From a checkpoint of a small contrastive image-text model: text encoder norm layernorm, 97500 training examples.
Rows from block 12 of the image encoder of a small contrastive image-text model, named by matrix and row number. Rows with one number belong to one channel. Each number is 200 + 20 x the weight over its row's rms, rounded and kept within 0 to 999. All counts start at 0.
After each channel's rows are labels from the 100 images, of 14976, where the channel reaches its highest value: "responds to" is what is common among them. Only what is clearly more common there than usual is listed. The data: flat shapes of many kinds, plain or patterned, on busy backdrops. In brackets: how many of the 100, against the usual share in percent.
# conv1: bottleneck pointwise conv (encoder.blocks.13.conv1.weight, 64x144x1x1), inputs 0-143
# conv2: growth 3x3 conv (encoder.blocks.13.conv2.weight, 16x64x3x3, transposed), outputs 0-15, a 3x3 kernel for each

conv1.54,156,204,199,199,188,188,191,226,242,226,203,210,188,195,195,193,230,190,193,208,227,187,209,192,187,211,185,195,201,204,207,184,195,212,196,173,216,207,182,186,193,209,186,214,193,236,225,217,203,197,179,191,193,203,189,230,201,224,182,207,229,207,177,240,229,218,179,191,204,176,225,190,209,226,221,159,165,162,188,183,195,184,202,195,185,213,175,210,150,182,224,194,206,194,177,192,188,202,184,192,192,180,198,216,200,219,179,197,194,179,219,218,169,193,244,191,130,169,251,199,176,222,206,205,185,209,197,196,182,194,177,195,227,203,248,179,181,209,201,167,167,206,229,200
conv2.54,169,167,188,186,169,188,192,193,207,171,173,167,179,199,174,192,200,181,191,198,187,193,188,185,180,172,179,225,227,231,218,213,208,210,210,198,217,243,230,223,230,211,218,220,203,233,230,218,215,215,210,203,201,211,195,199,220,193,191,208,197,202,204,165,191,199,159,194,225,164,200,223,207,177,189,208,201,202,202,211,217,141,136,151,161,166,170,168,178,176,199,218,224,208,229,234,201,216,218,202,196,174,216,196,177,228,217,180,223,222,213,208,203,197,195,185,182,227,206,212,230,204,198,221,210,201,221,204,219,210,190,198,209,195,202,210,214,221,205,213,218,200,201,195
responds to: red shape (73 vs 21.7); count: five (48 vs 18.1); circle (42 vs 13.8)

conv1.10,196,214,203,197,205,205,186,186,179,187,192,193,189,174,205,181,191,202,177,183,214,218,172,198,214,192,212,176,200,208,217,176,214,186,185,201,213,182,204,204,196,207,202,186,237,164,207,212,207,199,201,227,207,176,193,189,200,211,216,208,198,201,195,190,205,215,191,166,203,191,190,209,188,186,182,194,222,184,210,185,195,180,192,170,205,170,212,202,223,203,221,229,198,190,218,195,190,214,219,190,203,229,207,179,218,220,190,189,179,211,195,178,171,217,248,201,236,210,197,208,157,183,224,202,214,179,234,197,212,217,247,217,271,194,238,174,208,239,217,185,219,234,281,150
conv2.10,231,235,219,202,198,205,182,187,207,198,190,194,194,185,182,191,181,168,161,191,221,183,196,203,206,213,212,194,193,190,186,195,196,212,218,202,203,192,180,201,191,204,181,199,194,231,205,188,233,191,183,212,182,190,175,200,184,175,195,174,168,196,201,190,193,183,205,214,217,162,191,210,202,199,190,208,197,191,204,196,188,248,235,236,233,210,215,259,241,207,178,182,161,186,193,170,158,165,149,186,185,195,181,207,220,187,213,235,191,186,208,180,187,218,190,188,220,196,185,183,231,217,187,248,215,195,181,207,206,202,197,200,244,242,221,168,196,199,166,174,194,168,192,203
responds to: ring (81 vs 14.1); largest shape: ring (46 vs 6.3)

conv1.53,213,209,183,168,220,191,191,193,198,198,227,213,197,184,192,203,211,227,224,210,179,194,216,205,173,195,201,176,184,214,190,189,214,212,207,197,212,178,185,212,193,203,196,215,204,203,195,212,194,172,194,209,193,215,204,191,173,197,188,216,198,178,221,241,238,185,201,210,207,183,198,196,190,210,189,210,203,217,160,205,226,214,212,191,205,175,202,193,228,222,213,218,180,195,176,228,204,164,204,174,180,184,205,214,210,170,193,189,215,226,200,156,219,177,180,160,254,213,227,151,163,220,205,228,241,202,183,191,175,255,226,176,173,217,236,229,206,182,234,195,175,239,209,223
conv2.53,185,189,201,182,193,201,211,196,198,208,212,227,217,200,208,223,188,185,180,201,192,197,224,207,176,225,200,212,202,191,214,211,208,216,219,219,187,178,172,180,229,204,186,239,223,176,183,151,187,182,171,212,213,207,174,168,173,185,190,178,186,196,179,215,212,222,197,193,181,198,177,160,189,208,200,176,186,196,177,178,198,203,210,231,229,225,241,244,231,245,198,197,181,180,187,176,161,183,179,234,204,191,226,194,190,189,172,162,192,197,209,200,185,192,208,179,197,203,214,200,194,190,186,172,185,236,209,207,209,204,227,230,186,219,223,202,188,191,179,190,172,160,156,151
responds to: ring (90 vs 14.1); orange shape (45 vs 22.3); largest shape: ring (25 vs 6.3)

conv1.35,209,204,200,190,208,191,202,214,204,173,198,191,219,185,193,173,168,183,195,209,188,209,202,193,227,205,203,186,213,203,199,202,223,191,218,215,184,196,223,194,192,172,208,169,194,203,179,204,189,192,199,191,233,199,160,197,197,176,210,173,197,177,189,189,200,190,213,179,188,212,182,212,189,201,208,194,203,203,211,177,192,170,203,201,201,218,183,186,194,193,212,221,196,200,216,187,171,215,162,187,217,193,188,212,219,203,220,201,201,188,168,229,167,193,200,203,181,214,210,231,221,158,255,180,206,228,235,195,190,275,191,175,157,194,201,172,164,213,218,257,217,265,246,213
conv2.35,228,214,197,214,191,183,196,188,201,234,223,197,190,186,164,183,176,164,190,181,171,218,215,185,225,237,209,192,177,198,162,175,196,191,219,216,183,190,226,193,205,221,226,226,224,158,186,177,170,180,174,176,188,167,223,188,183,208,204,198,173,175,195,192,195,191,195,216,190,195,202,166,218,212,193,209,211,201,199,217,217,244,215,218,228,199,221,218,213,243,193,203,168,194,185,179,186,187,175,177,207,227,179,197,225,160,175,203,220,214,219,205,196,218,179,155,173,199,170,170,185,203,203,189,234,227,192,208,222,174,181,206,195,223,229,177,196,185,201,213,194,198,203,163
responds to: ring (86 vs 14.1); largest shape: ring (63 vs 6.3); orange shape (51 vs 22.3); its colour: orange (28 vs 8.6)

conv1.0,195,198,197,196,207,215,198,198,187,205,209,221,226,216,203,205,225,204,187,224,197,193,206,208,191,186,208,186,177,204,199,172,186,204,203,192,201,191,205,200,208,209,175,200,186,192,192,194,211,184,190,216,182,225,174,196,179,183,218,200,212,210,206,187,188,217,188,224,224,201,230,203,197,233,190,199,198,215,202,192,176,173,205,221,195,242,176,213,179,220,177,180,235,224,182,179,192,182,129,206,199,177,175,183,212,236,203,231,194,216,192,210,212,192,197,267,205,220,178,275,194,162,183,200,225,202,140,187,197,193,189,251,233,213,188,180,192,224,207,213,180,210,191,172
conv2.0,214,203,185,222,208,201,207,210,198,239,196,162,247,199,158,212,195,183,185,145,186,217,191,197,185,185,193,186,191,190,182,210,229,166,172,211,183,198,179,186,207,178,182,197,178,210,229,222,165,179,189,176,191,193,214,216,202,223,219,203,217,213,219,189,188,174,180,194,186,202,219,229,183,181,177,185,194,206,189,198,225,219,213,238,218,222,227,185,164,182,166,179,158,183,182,169,193,181,164,193,238,223,206,215,211,191,185,186,217,217,233,204,180,209,199,195,212,199,220,228,180,227,226,160,190,215,210,177,173,196,170,177,185,174,202,188,179,173,196,201,200,205,211,209
responds to: ring (62 vs 14.1); pink shape (47 vs 21.8); largest shape: ring (40 vs 6.3); its colour: pink (26 vs 7.9)

conv1.32,176,216,188,208,221,202,207,185,174,201,183,192,204,195,196,207,203,215,186,174,190,207,192,199,224,181,192,193,181,207,204,202,199,184,210,217,199,184,206,195,203,227,215,228,201,197,204,214,189,202,201,225,214,198,230,200,199,190,212,198,207,194,188,225,231,184,192,189,193,184,196,198,189,184,196,193,214,200,192,201,208,203,193,241,229,200,199,220,179,200,204,149,183,162,225,211,193,202,216,225,197,194,176,212,216,207,225,189,203,226,191,185,236,170,181,244,194,201,181,191,184,261,203,249,235,218,182,194,207,236,193,205,174,189,230,277,196,155,194,214,202,281,190,185
conv2.32,190,209,198,214,209,187,226,201,200,251,234,257,227,194,211,209,197,205,225,203,183,201,221,198,157,190,184,224,204,185,204,201,198,197,200,198,203,183,181,194,196,224,169,196,225,178,204,214,187,231,238,195,207,212,186,191,188,180,202,213,180,183,186,196,198,194,191,161,155,222,181,178,194,192,168,184,180,150,185,167,164,208,220,233,218,222,221,223,225,243,197,217,196,190,211,194,182,204,185,210,210,203,198,202,202,177,174,171,202,197,180,216,188,174,222,205,177,184,171,151,184,181,169,183,201,215,201,213,226,181,204,216,189,198,213,208,186,153,201,201,167,209,200,165
responds to: ring (83 vs 14.1); orange shape (58 vs 22.3); count: five (43 vs 18.1)

conv1.37,202,211,197,195,204,178,210,202,197,168,193,187,182,224,185,203,203,189,256,214,180,201,213,184,198,183,194,168,236,182,190,183,189,204,196,204,175,207,219,224,197,216,229,200,186,187,204,206,199,191,209,188,198,196,203,228,213,205,203,205,211,216,192,207,218,195,196,194,222,190,196,204,185,194,208,185,173,205,184,220,231,227,179,171,203,154,196,195,214,205,234,195,221,165,213,215,161,203,211,169,204,199,168,246,202,227,175,234,215,215,175,211,210,188,237,198,173,229,202,204,208,178,205,186,203,214,212,214,187,168,157,194,273,192,260,170,215,227,207,211,182,175,172,181
conv2.37,201,197,204,186,188,206,199,210,212,190,198,152,192,191,162,172,189,197,160,184,214,190,179,197,198,202,210,182,182,194,186,202,184,208,197,185,176,154,180,144,180,213,185,218,204,253,254,200,245,215,203,189,180,192,199,192,164,203,192,187,226,228,229,145,175,165,182,216,176,168,198,188,218,212,193,225,208,184,187,177,188,221,212,228,215,210,195,219,199,168,168,195,178,196,220,211,166,197,221,191,195,191,198,202,195,199,200,211,179,196,202,172,179,208,191,174,215,224,199,169,219,189,159,191,194,211,203,196,206,173,164,197,194,190,222,203,211,215,190,203,226,197,214,225
responds to: orange shape (45 vs 22.3); star (33 vs 13.8)

conv1.36,148,187,207,211,209,192,192,209,172,224,228,215,177,206,188,207,170,184,188,194,166,186,209,189,169,195,176,201,193,190,186,210,206,185,220,182,171,230,196,219,217,210,168,192,184,207,214,193,234,218,233,178,204,231,216,205,210,195,204,201,180,198,195,253,238,154,178,206,192,217,186,195,234,179,190,191,189,208,167,206,210,205,206,177,207,184,185,219,202,200,233,207,188,192,205,192,183,198,191,191,224,224,167,201,194,181,204,213,193,213,175,202,174,218,209,171,180,154,205,225,182,190,252,202,190,232,234,213,191,208,184,194,169,180,212,208,190,204,231,158,208,233,235,226
conv2.36,165,188,237,186,197,240,214,212,240,226,197,170,176,169,166,186,199,177,179,184,206,214,216,213,218,214,207,254,234,208,202,171,160,202,171,171,189,223,242,207,250,223,207,204,186,199,212,184,225,257,216,180,190,179,197,185,187,192,202,191,185,190,167,212,203,191,232,228,203,207,227,218,225,200,207,187,181,193,203,206,198,210,196,201,197,186,204,213,209,224,197,204,192,208,209,223,188,202,224,188,216,207,189,191,194,197,202,202,202,214,224,214,200,207,184,198,226,188,162,172,199,178,202,228,263,234,203,230,236,194,201,208,197,188,180,196,205,189,209,223,209,202,212,191
responds to: orange shape (57 vs 22.3); count: five (56 vs 18.1); gear (54 vs 14); ring (44 vs 14.1)

conv1.22,232,214,191,186,189,194,210,177,207,222,186,226,198,200,221,198,223,199,213,222,223,201,218,202,184,224,205,202,202,206,197,201,203,196,214,207,202,175,181,190,221,224,223,202,207,200,209,206,212,209,187,201,165,218,208,197,185,207,214,209,214,225,207,208,201,219,215,198,205,205,212,186,193,231,204,219,207,217,190,203,175,145,194,220,209,229,210,176,183,228,215,209,193,192,153,173,212,183,189,191,210,164,200,185,165,206,184,245,190,195,186,191,203,183,227,163,228,204,166,183,208,160,238,194,235,180,131,205,201,230,214,149,232,179,224,174,192,178,210,227,179,223,157,198
conv2.22,199,203,173,216,198,177,214,194,194,226,229,219,213,210,176,191,176,161,198,190,182,193,215,198,199,218,221,174,178,173,215,198,214,181,194,234,210,200,210,196,195,228,233,262,268,194,207,177,179,210,211,203,198,195,220,207,176,238,211,205,200,200,197,229,203,190,184,172,175,185,179,170,230,235,205,235,249,208,198,207,206,208,203,218,244,221,214,238,213,206,181,189,188,200,186,179,190,166,177,208,230,230,217,217,215,179,171,179,186,206,224,187,199,210,194,183,182,195,200,179,200,204,169,162,182,205,203,208,196,206,202,190,184,196,213,171,199,177,178,219,213,171,195,196
responds to: ring (92 vs 14.1); largest shape: ring (49 vs 6.3)

conv1.28,196,186,175,204,206,174,176,211,202,184,204,198,237,206,214,191,227,175,201,204,201,190,158,169,228,229,196,176,175,212,198,171,180,231,219,159,215,187,197,191,199,171,174,196,229,198,225,172,222,187,196,183,184,189,214,211,191,187,207,181,197,235,192,209,171,172,211,209,222,213,190,212,161,209,189,153,205,200,238,195,210,208,207,206,205,189,237,271,177,194,234,163,217,180,196,199,189,232,214,198,194,210,182,222,225,205,198,193,188,221,193,209,236,180,188,211,180,181,212,183,176,208,224,174,197,248,190,226,195,174,216,219,202,187,207,199,203,203,211,176,177,196,223,200
conv2.28,212,198,212,216,190,202,201,198,205,207,213,190,184,156,175,198,183,193,187,185,167,210,226,198,199,197,198,259,242,235,228,204,177,212,203,202,173,201,232,185,212,237,190,200,216,194,202,217,231,209,213,217,205,161,215,196,204,188,202,227,203,202,212,180,186,208,194,211,218,197,201,194,254,222,178,218,178,171,229,186,181,209,181,183,196,174,167,193,200,192,223,211,202,235,210,194,218,243,232,209,207,222,168,227,212,154,200,197,191,198,222,181,164,209,215,191,188,209,160,161,183,188,213,174,193,232,204,211,204,173,200,208,191,165,181,181,226,227,186,215,223,217,207,195
responds to: ring (79 vs 14.1); largest shape: ring (46 vs 6.3); orange shape (45 vs 22.3); count: five (39 vs 18.1)

conv1.41,194,205,195,210,194,209,207,204,208,206,226,199,209,214,220,226,247,187,203,190,182,196,212,200,213,216,209,215,208,205,247,183,187,220,188,195,195,189,194,191,196,211,187,196,183,224,198,197,211,176,200,177,184,217,178,207,207,212,183,176,207,219,204,192,214,220,218,232,217,212,221,207,207,253,226,185,162,219,185,212,240,227,170,204,209,198,212,197,196,183,193,202,228,199,170,226,190,204,246,178,187,207,212,188,215,180,215,217,217,159,167,175,202,186,179,198,172,193,180,173,203,238,262,201,197,185,169,170,162,199,186,177,154,162,240,199,201,162,198,185,176,213,207,202
conv2.41,212,197,208,204,209,197,234,247,178,211,205,188,197,211,190,186,200,191,160,155,162,211,217,197,203,237,205,197,182,168,204,200,204,209,185,216,216,211,240,208,194,220,185,194,216,179,194,156,187,220,212,183,207,217,170,175,203,183,194,239,211,220,238,193,220,203,173,219,197,226,226,191,218,207,207,202,198,191,224,233,190,181,168,157,218,194,173,210,189,185,231,211,210,181,188,200,175,195,225,208,244,226,194,198,207,172,166,154,178,187,180,237,231,210,221,234,205,210,187,193,219,208,192,209,200,192,169,179,191,194,177,173,215,205,189,168,180,189,188,214,209,181,189,180
responds to: red shape (64 vs 21.7); bar (32 vs 13.9); its colour: red (28 vs 8.2)

conv1.38,222,191,205,229,183,197,185,201,191,200,183,185,183,203,148,199,196,196,218,216,215,200,193,188,161,210,198,221,222,197,202,182,198,193,218,204,207,225,206,199,200,231,230,174,196,205,192,230,182,224,194,185,183,187,209,201,235,216,217,212,199,174,181,178,184,216,217,201,182,219,177,200,202,205,169,195,209,180,214,206,183,202,200,236,182,232,216,186,204,191,179,204,226,216,218,239,203,201,218,215,188,213,183,206,199,235,218,193,195,169,207,223,245,196,205,254,171,177,165,245,195,225,194,208,206,214,167,208,209,199,171,224,236,223,212,218,247,200,146,196,182,200,151,200
conv2.38,189,196,206,174,174,203,219,206,189,217,231,217,237,227,228,208,213,217,183,158,200,216,176,209,193,198,204,194,207,171,184,238,214,194,190,203,178,159,158,179,200,164,211,206,185,229,238,241,203,181,203,198,200,214,199,230,194,163,220,229,179,195,240,186,174,175,193,202,152,202,213,197,177,165,158,179,188,198,214,189,182,206,203,227,214,238,218,196,200,206,206,196,185,196,200,183,181,186,194,218,238,191,199,207,205,193,188,220,186,196,194,202,171,195,227,203,202,168,201,184,190,217,205,181,177,203,203,153,172,205,187,196,219,215,229,200,164,168,209,167,186,211,209,184
responds to: ring (41 vs 14.1); frame (39 vs 13.8)

conv1.9,210,171,193,203,168,211,211,192,211,218,190,209,207,179,191,217,200,197,228,211,208,204,197,196,189,201,190,197,227,184,209,214,202,201,190,226,175,207,194,230,207,240,177,205,199,198,189,198,205,201,196,207,191,220,184,210,182,185,193,187,211,194,213,189,215,178,216,212,241,222,212,218,178,211,202,174,179,212,208,188,218,234,194,203,199,217,176,166,187,192,173,181,197,216,186,214,210,160,186,182,179,226,210,191,221,224,207,188,175,190,232,204,218,174,204,184,163,209,211,253,172,195,171,208,165,236,202,203,180,178,169,214,284,191,179,198,204,271,204,224,203,177,177,177
conv2.9,188,202,209,212,199,206,223,218,215,192,190,171,204,186,172,205,189,181,155,159,218,191,180,204,205,185,189,182,182,183,205,214,198,203,188,192,159,160,177,150,185,201,181,207,199,271,258,215,214,203,193,195,205,205,199,209,170,200,189,184,221,225,216,155,169,171,169,203,201,181,205,210,184,174,179,187,179,188,176,183,205,216,209,211,210,203,195,176,154,150,195,195,184,204,219,200,191,206,217,181,203,192,210,196,182,210,208,220,204,220,237,179,168,209,186,191,220,240,238,210,219,200,180,168,180,202,205,180,207,211,204,212,222,216,216,201,195,196,200,203,210,221,214,214
responds to: red shape (49 vs 21.7); orange shape (46 vs 22.3)

conv1.49,163,191,204,204,184,213,195,190,196,199,181,217,183,202,200,223,181,216,205,226,206,165,197,180,164,203,172,209,210,182,195,177,219,183,219,188,185,196,171,216,204,234,237,146,196,218,221,233,218,208,237,175,190,175,217,173,210,167,170,180,191,185,169,188,233,210,195,175,185,223,192,217,198,192,184,215,223,212,168,232,188,193,180,213,217,201,208,163,216,196,214,231,180,160,198,175,168,173,202,211,216,232,200,218,199,191,226,173,194,216,206,186,180,214,219,167,185,193,204,202,228,185,215,220,195,210,214,201,192,195,172,209,187,218,163,195,181,220,240,243,203,224,206,189
conv2.49,162,212,229,221,233,235,200,206,209,215,208,198,211,212,215,197,186,189,189,182,213,246,206,199,216,201,221,217,229,194,195,180,186,202,196,208,215,220,232,176,203,234,190,196,220,222,233,208,235,245,235,203,190,205,184,208,203,190,218,210,178,184,207,221,211,200,217,224,195,214,199,201,211,210,214,216,218,189,229,225,180,173,182,170,183,174,157,162,163,164,226,207,221,227,220,217,201,209,215,217,205,218,228,182,230,215,220,238,171,203,206,195,197,173,205,194,196,172,185,222,197,199,191,216,227,212,206,226,244,157,183,209,173,204,198,219,225,214,214,229,208,203,214,217
responds to: red shape (46 vs 21.7)

conv1.61,218,203,187,215,194,196,194,200,213,196,211,211,217,212,200,203,219,207,199,208,212,203,209,190,230,199,204,206,194,201,210,204,223,201,191,195,224,211,204,209,202,190,198,201,205,196,196,208,201,205,209,194,192,173,185,209,191,192,197,211,193,235,198,170,180,206,214,210,200,202,200,202,206,226,201,190,200,206,220,207,167,190,173,163,172,160,198,161,235,213,229,193,233,185,252,201,212,229,175,210,217,185,156,190,202,173,172,213,228,191,200,168,171,166,178,208,209,198,183,175,193,221,200,230,183,213,271,206,219,225,158,188,154,179,198,211,157,170,177,236,212,255,235,183
conv2.61,214,227,198,204,204,180,187,177,179,211,221,208,194,198,188,183,176,173,170,177,168,211,204,194,217,215,210,212,189,191,190,175,195,193,199,196,220,199,194,224,207,212,231,223,236,150,150,150,152,189,193,163,194,202,220,230,187,228,254,222,207,224,216,217,215,179,228,215,183,199,190,160,203,219,207,189,212,198,207,198,197,218,217,231,207,194,210,220,224,239,188,203,194,192,220,198,200,226,189,197,181,207,173,179,202,163,178,192,205,187,203,202,175,188,187,167,193,197,182,159,199,199,172,217,233,207,190,189,224,169,184,214,188,209,209,183,191,165,201,210,179,192,190,164
responds to: ring (84 vs 14.1); largest shape: ring (53 vs 6.3)

conv1.6,202,191,147,190,223,218,227,218,167,165,177,197,187,180,177,224,182,219,181,190,197,213,178,168,202,213,209,225,184,197,229,201,197,211,213,194,180,180,170,216,154,216,215,232,228,215,191,202,194,225,208,247,175,179,156,212,215,229,216,181,265,200,184,196,217,201,181,252,236,183,183,208,206,208,193,238,233,206,197,216,205,193,182,196,212,224,186,203,198,218,194,199,224,202,198,207,198,203,210,196,178,214,219,180,202,218,194,189,223,180,195,182,254,208,225,204,181,163,200,180,196,206,175,198,206,211,217,191,193,190,221,209,185,187,187,210,204,202,198,175,192,172,178,195
conv2.6,230,245,186,229,226,167,132,127,123,212,194,195,200,191,197,193,204,199,198,202,211,199,196,207,191,194,198,140,148,157,186,218,235,216,255,260,188,201,186,187,202,186,188,186,188,198,171,181,193,184,206,215,217,216,208,215,209,216,204,196,214,213,206,194,198,201,208,211,204,217,207,209,184,186,189,200,189,199,204,205,218,171,188,200,186,192,191,183,178,178,194,216,204,226,232,210,215,219,198,215,217,197,212,190,216,168,187,205,207,194,208,201,186,185,215,208,208,214,222,219,203,182,196,209,191,187,204,177,189,203,187,182,203,198,212,210,190,201,204,193,185,213,203,186
responds to: red shape (98 vs 21.7); flower (48 vs 13.5)

conv1.1,218,202,184,219,187,181,189,211,193,201,201,201,195,193,215,207,225,197,196,207,211,176,173,198,215,183,208,207,177,195,201,199,197,206,197,166,214,179,198,204,192,183,206,182,201,217,188,215,193,194,188,192,165,202,211,183,236,183,185,204,221,190,198,197,197,218,212,214,220,219,212,202,194,217,164,219,222,213,223,205,224,216,179,240,207,233,207,226,177,165,205,173,216,207,204,189,205,224,187,224,176,214,217,169,196,226,187,223,189,193,174,250,227,266,196,216,234,192,188,229,168,201,175,180,207,193,186,192,168,172,285,176,217,200,174,168,195,206,218,185,167,201,174,212
conv2.1,213,227,175,224,200,163,158,156,142,194,191,188,196,202,196,189,196,191,175,188,209,200,190,194,198,200,195,178,163,177,188,212,223,188,199,238,185,203,197,173,200,203,180,186,202,186,215,193,169,189,206,202,230,216,212,223,206,191,195,197,186,188,201,197,205,200,189,170,191,186,177,212,194,152,161,217,206,194,213,231,216,202,185,198,226,220,203,231,212,212,174,173,173,194,190,163,194,175,167,208,223,201,164,202,208,142,158,204,189,210,225,185,182,226,211,204,229,195,210,209,188,178,184,190,176,187,208,191,180,176,182,198,171,170,183,158,177,192,189,183,213,171,198,185
responds to: red shape (56 vs 21.7); its colour: red (29 vs 8.2)

conv1.3,196,195,193,220,212,195,188,189,178,233,224,195,204,206,208,190,205,180,184,182,189,208,167,220,205,208,214,196,171,198,195,201,191,177,203,201,202,208,217,179,199,202,201,207,221,173,193,201,198,213,216,233,210,223,175,197,199,235,226,229,181,207,219,215,205,185,215,185,199,195,212,175,208,175,214,180,209,164,201,174,199,182,212,214,249,221,209,186,167,200,212,195,238,260,192,193,195,170,182,169,209,225,198,154,140,226,202,192,194,218,201,220,252,188,169,191,239,207,200,237,214,206,252,194,205,160,179,207,197,169,205,219,172,190,196,190,227,212,199,200,196,221,192,219
conv2.3,193,194,214,185,200,228,199,240,244,214,215,186,225,216,181,214,185,175,212,214,219,207,210,218,218,201,209,217,218,199,217,228,173,203,221,193,202,204,236,209,205,215,210,196,171,267,226,213,240,200,180,190,176,162,169,197,221,151,194,206,181,197,210,212,205,185,222,200,192,199,204,195,218,185,190,222,213,216,240,249,246,190,200,169,195,195,165,215,216,193,192,207,191,181,214,186,181,192,195,204,235,227,159,208,220,188,206,194,199,204,222,202,189,229,196,193,215,182,174,150,204,189,206,241,213,232,196,209,208,184,179,203,220,195,197,179,181,189,190,177,191,183,194,204
responds to: ring (48 vs 14.1); largest shape: ring (30 vs 6.3)

conv1.17,211,195,198,167,204,205,192,210,185,190,204,201,204,172,167,162,179,184,199,167,200,203,177,187,185,183,199,208,207,192,185,219,214,212,171,187,193,186,176,233,166,176,177,216,186,204,186,194,174,206,216,211,214,201,217,209,206,191,186,193,199,165,183,204,200,181,220,179,198,190,195,207,213,218,207,203,211,180,201,192,181,195,201,187,197,223,168,211,216,196,191,198,175,201,217,232,225,206,211,199,176,223,199,227,219,175,159,192,205,209,234,174,184,215,225,193,224,208,200,196,184,203,216,212,249,186,231,180,162,269,249,190,227,182,251,178,218,238,203,194,211,209,253,216
conv2.17,236,234,200,203,205,175,139,162,169,186,195,207,208,198,186,204,180,182,163,196,216,190,203,181,216,219,197,179,166,167,202,205,202,207,230,207,182,200,194,187,228,194,192,213,191,199,180,158,193,166,146,210,218,198,160,189,189,159,195,190,167,181,191,184,215,224,183,222,206,189,214,182,210,186,183,201,164,184,202,176,186,231,215,224,224,199,221,237,231,241,189,186,167,201,201,187,175,180,164,208,201,197,179,183,214,155,176,221,214,212,200,194,185,198,184,195,214,222,185,199,201,182,208,200,200,215,180,199,204,197,193,200,211,230,237,186,199,219,192,201,198,173,191,185
responds to: ring (86 vs 14.1); red shape (47 vs 21.7); count: five (43 vs 18.1); largest shape: ring (36 vs 6.3)

conv1.60,199,192,186,202,218,196,224,203,188,182,197,227,199,176,182,198,192,237,215,198,226,223,201,214,224,214,197,205,180,197,209,228,217,209,231,207,197,223,216,203,180,167,214,210,203,208,203,215,206,220,212,230,203,187,205,232,221,201,210,195,241,204,196,213,207,178,162,186,217,188,204,213,232,202,200,211,217,200,220,193,195,167,210,204,209,205,174,190,189,216,207,177,195,180,198,215,178,221,201,197,229,211,203,182,178,178,171,208,204,177,156,207,153,205,186,239,211,211,193,189,224,265,206,184,240,134,161,186,178,180,166,182,203,203,183,169,188,197,176,188,197,249,202,227
conv2.60,206,254,192,198,228,168,174,168,147,246,233,251,232,186,206,230,189,193,216,185,166,212,202,197,205,214,231,225,199,193,247,216,193,226,212,207,198,212,226,214,222,233,196,214,204,179,188,201,188,184,188,207,208,176,189,208,191,163,229,199,165,197,215,201,212,200,204,179,165,218,218,197,219,221,198,210,199,183,196,173,181,185,210,189,171,199,184,168,174,184,189,209,204,176,201,202,199,201,198,215,222,234,204,221,233,207,200,177,198,203,205,200,187,212,181,169,188,177,188,151,182,190,181,206,200,227,193,206,218,170,215,210,180,219,218,187,177,186,217,198,216,230,218,204
responds to: ring (76 vs 14.1); red shape (66 vs 21.7); largest shape: ring (39 vs 6.3)